Weights of a small image captioner.
Model: 32-pixel images, encoder activation swiglu, decoder width 192, decoder activation swiglu.
Data: trained on procedural textures in two colours, tilted and lit, 195000 training examples, 6.7 epochs.
Rows from block 4 of the image encoder of a small image captioner, named by matrix and row number. Rows with one number belong to one neuron. Each number is 128 + 32 x the weight over its row's rms, rounded and kept within 0 to 255. All counts start at 0. Numbers have three digits each. After the name is the row's rms in percent of the matrix's.
After each neuron's rows are labels from the 100 images, of 14976, where the neuron reaches its largest size: "strongest on" is what is common among them; "patch colour" is the nearest of a few named colours to the mean colour under the peak. Only what is clearly more common there than usual is listed. The data: procedural textures in two colours, tilted and lit. In brackets: how many of the 100.
# gate: MLP gate (encoder.blocks.4.mlp.gate.weight, 192x96), inputs 48-95
# fc1: MLP up (encoder.blocks.4.mlp.fc1.weight, 192x96), inputs 48-95
# fc2: MLP down (encoder.blocks.4.mlp.fc2.weight, 96x192, transposed), outputs 48-95

gate.101 098:160152130174117124105105127183106126069171161128191139103101098133096139023116102098155120093131129114138063154133083152132170134091148110103094
fc1.101 089:172155141188144150093092112150142152133101137164120178103168114131125137051096161126065117100097101124106099149124045109134202094107175164091137
fc2.101 083:081176124133132066138155172123152135166149167106176187137099172109127086124140137137100165188117150138158085041122113147096153096123120142174057
strongest on: purple (71); ground colour: purple (36); pattern colour: purple (35)
patch colour: purple (47)

gate.81 098:108124129173085127155094117103103112186133134137120102079089122161095097166113125137184141163151146146063132164135095140143178116105128112046104
fc1.81 094:167142163103163135108139149091087092123146139129131090056118146116150098179069139095140143121122161119081141144069172139157184133177173087114118
fc2.81 089:130106114137128127062167130144119164094128144183174110161109183080113113178132127140098118116106111094150125050154142110120129162135108063130106
strongest on: green (50); ground colour: green (27)
patch colour: green (35)

gate.35 096:109127119136162083124131116075109198150104135099087120142148095173120115175131148098110108148141134130087118115185164135161148137138110082166092
fc1.35 087:152134173189095120066065111119090123109106183084087150085137142164124131127131171098117194138165126160131169093162146142120109146111176104121138
fc2.35 083:092155134129115097162103149150151171070112131153119102107067086127133168118176111103180141155122136111159089112139148146143071142122157197108096
strongest on: coarse scale (75); checkered (30)
patch colour: yellow (26)

gate.161 096:110127177174142096084144124181134149096124141157061113102181125098136125181132115118106103055133147169085128136163131168109121176088152115120212
fc1.161 095:167187145061119111121123126080132124149134103110134081108142139190119072119103103130124131156110160094139097100086138063136158127214148095139085
fc2.161 090:100170146112125141147081129171147141126118079109083131105103120121089099086121107154147145092091159211162119136101163161130130162077135187115169
strongest on: red (62); pattern colour: red (40)
patch colour: red (38)

gate.147 107:082152113107148123144101140061119113179084111075071109124153168085155127117135112119153148179139128151143127181169101067164067151187124080175156
fc1.147 099:114115126094112114116061171147118150119087139129215147169102078122130188148115180179118170106122070109086132092145121130128166055095120133084156
fc2.147 104:171095108105177145087093141120128157132153084072182121159162092130110128130035152187088140091137134147154171093185131135163113092134092065082126
strongest on: coarse scale (76)
patch colour: green (30)

gate.75 098:129091146136122161114116113072093126146119099078176084130193130122150129120113153116174150142203166109110107149142108107066169050120160146158106
fc1.75 097:191101109073104143138107137112109140161160180126079125118120140128061114143156150068110188142117127196154073173120145189112117124112106072127132
fc2.75 090:132135100141188114146131118109145116090152106138162200179118152169118120110052148127127162102072141122127164076128125184154164129144095095091094
strongest on: black (65); ground colour: black (36); pattern colour: black (29)
patch colour: brown (42)

gate.167 103:127133157095131121174136161159143145094062107092095131114112177104141178157121191088122140116094111126114141133148168164178106181134147079180090
fc1.167 099:097159161108074169081171130089128159088095110168118153133123133107120195194098143094123090126105136121141066129127210161147129122155098106127056
fc2.167 092:197119110098095163141148107158064102141148165077128063135126139076145132148151115132104107065061138115113090171167138093095134163167175118108163
strongest on: yellow (39); pattern colour: yellow (26)
patch colour: yellow (33)

gate.63 103:181179110171097092139075073106134146152114143100123167133120131158131102092149122121116173144143143110114117096161108077104131145111092158165102
fc1.63 095:137141142221178144131099106136130144153084193158093179114091098200132122090100125096116146135096161164099142085127146089164158156132175126127143
fc2.63 087:134140107160141159183113151120129157129111138167108049099168128119173173121122135146173124171141123108125127110135143194101148138094130140120149
strongest on: black (59); pattern colour: black (32); ground colour: black (27)
patch colour: black (41)

gate.148 095:083155115155172095154132102127160131165135134108090165146153146167146071070054138148137115120117129127098147121116095142171178081086112181163095
fc1.148 087:141118155135125125180108135070119187085103075154152117143154142116128124252134145113145140192112117189073175139153183158140105132119136136135118
fc2.148 087:125104151147140185162100104100112175148126084101077103185100094173108176126135144098092128122127101095116180138079106106131130169138046059104124
strongest on: yellow (52); ground colour: yellow (26); pattern colour: yellow (26)
patch colour: blue (27)

gate.157 107:151154129097107087117150140045172122164101138122089129172158139092189159084104188138144116123107121158088126108107164085140104158191159113130125
fc1.157 113:078134102133165132095151156120148074136144111116090136150139115086138086126109145107134149177135160131133166123126150018100140136159122073132171
fc2.157 118:101189149139141070167218175135106150104114151106115158099130148122103124106149121095159154154135100101154121131129127117148108110112146185138160
strongest on: coarse scale (60); pattern colour: red (28); ground colour: teal (28); pattern colour: orange (25)
patch colour: green (25)

gate.191 093:091139119146111101128111123217122108112162077105149120108091070101132141162166068148109067105143098131138113137170074170084183132070130172122114
fc1.191 097:131120098134135188101131162075102054148160098098194128171150109132112143129141172123124116172111183134144108127096177056181127124181113073189135
fc2.191 102:082103097088137118109105094194098130104108121121077071171098139110113126143155093117112119114144159139146099143051172152130096200102154135074165
strongest on: red (38)
patch colour: red (26)

gate.173 091:204115160129142116146147120157093135107136144143132193119069143124187139044143127086146159111133144132163118136130141117131125146169124105129140
fc1.173 099:086185171148085137106067134121149147131101075100102141103150173120092100169147125163080142149165142103131141150136083130126052145036111137136176
fc2.173 088:101114134162132147092197134131143138059126099133127098120144167152124082148149104151140112147069113128036163103107124147185152153135142146134071
strongest on: blue (45); ground colour: blue (36)
patch colour: blue (34)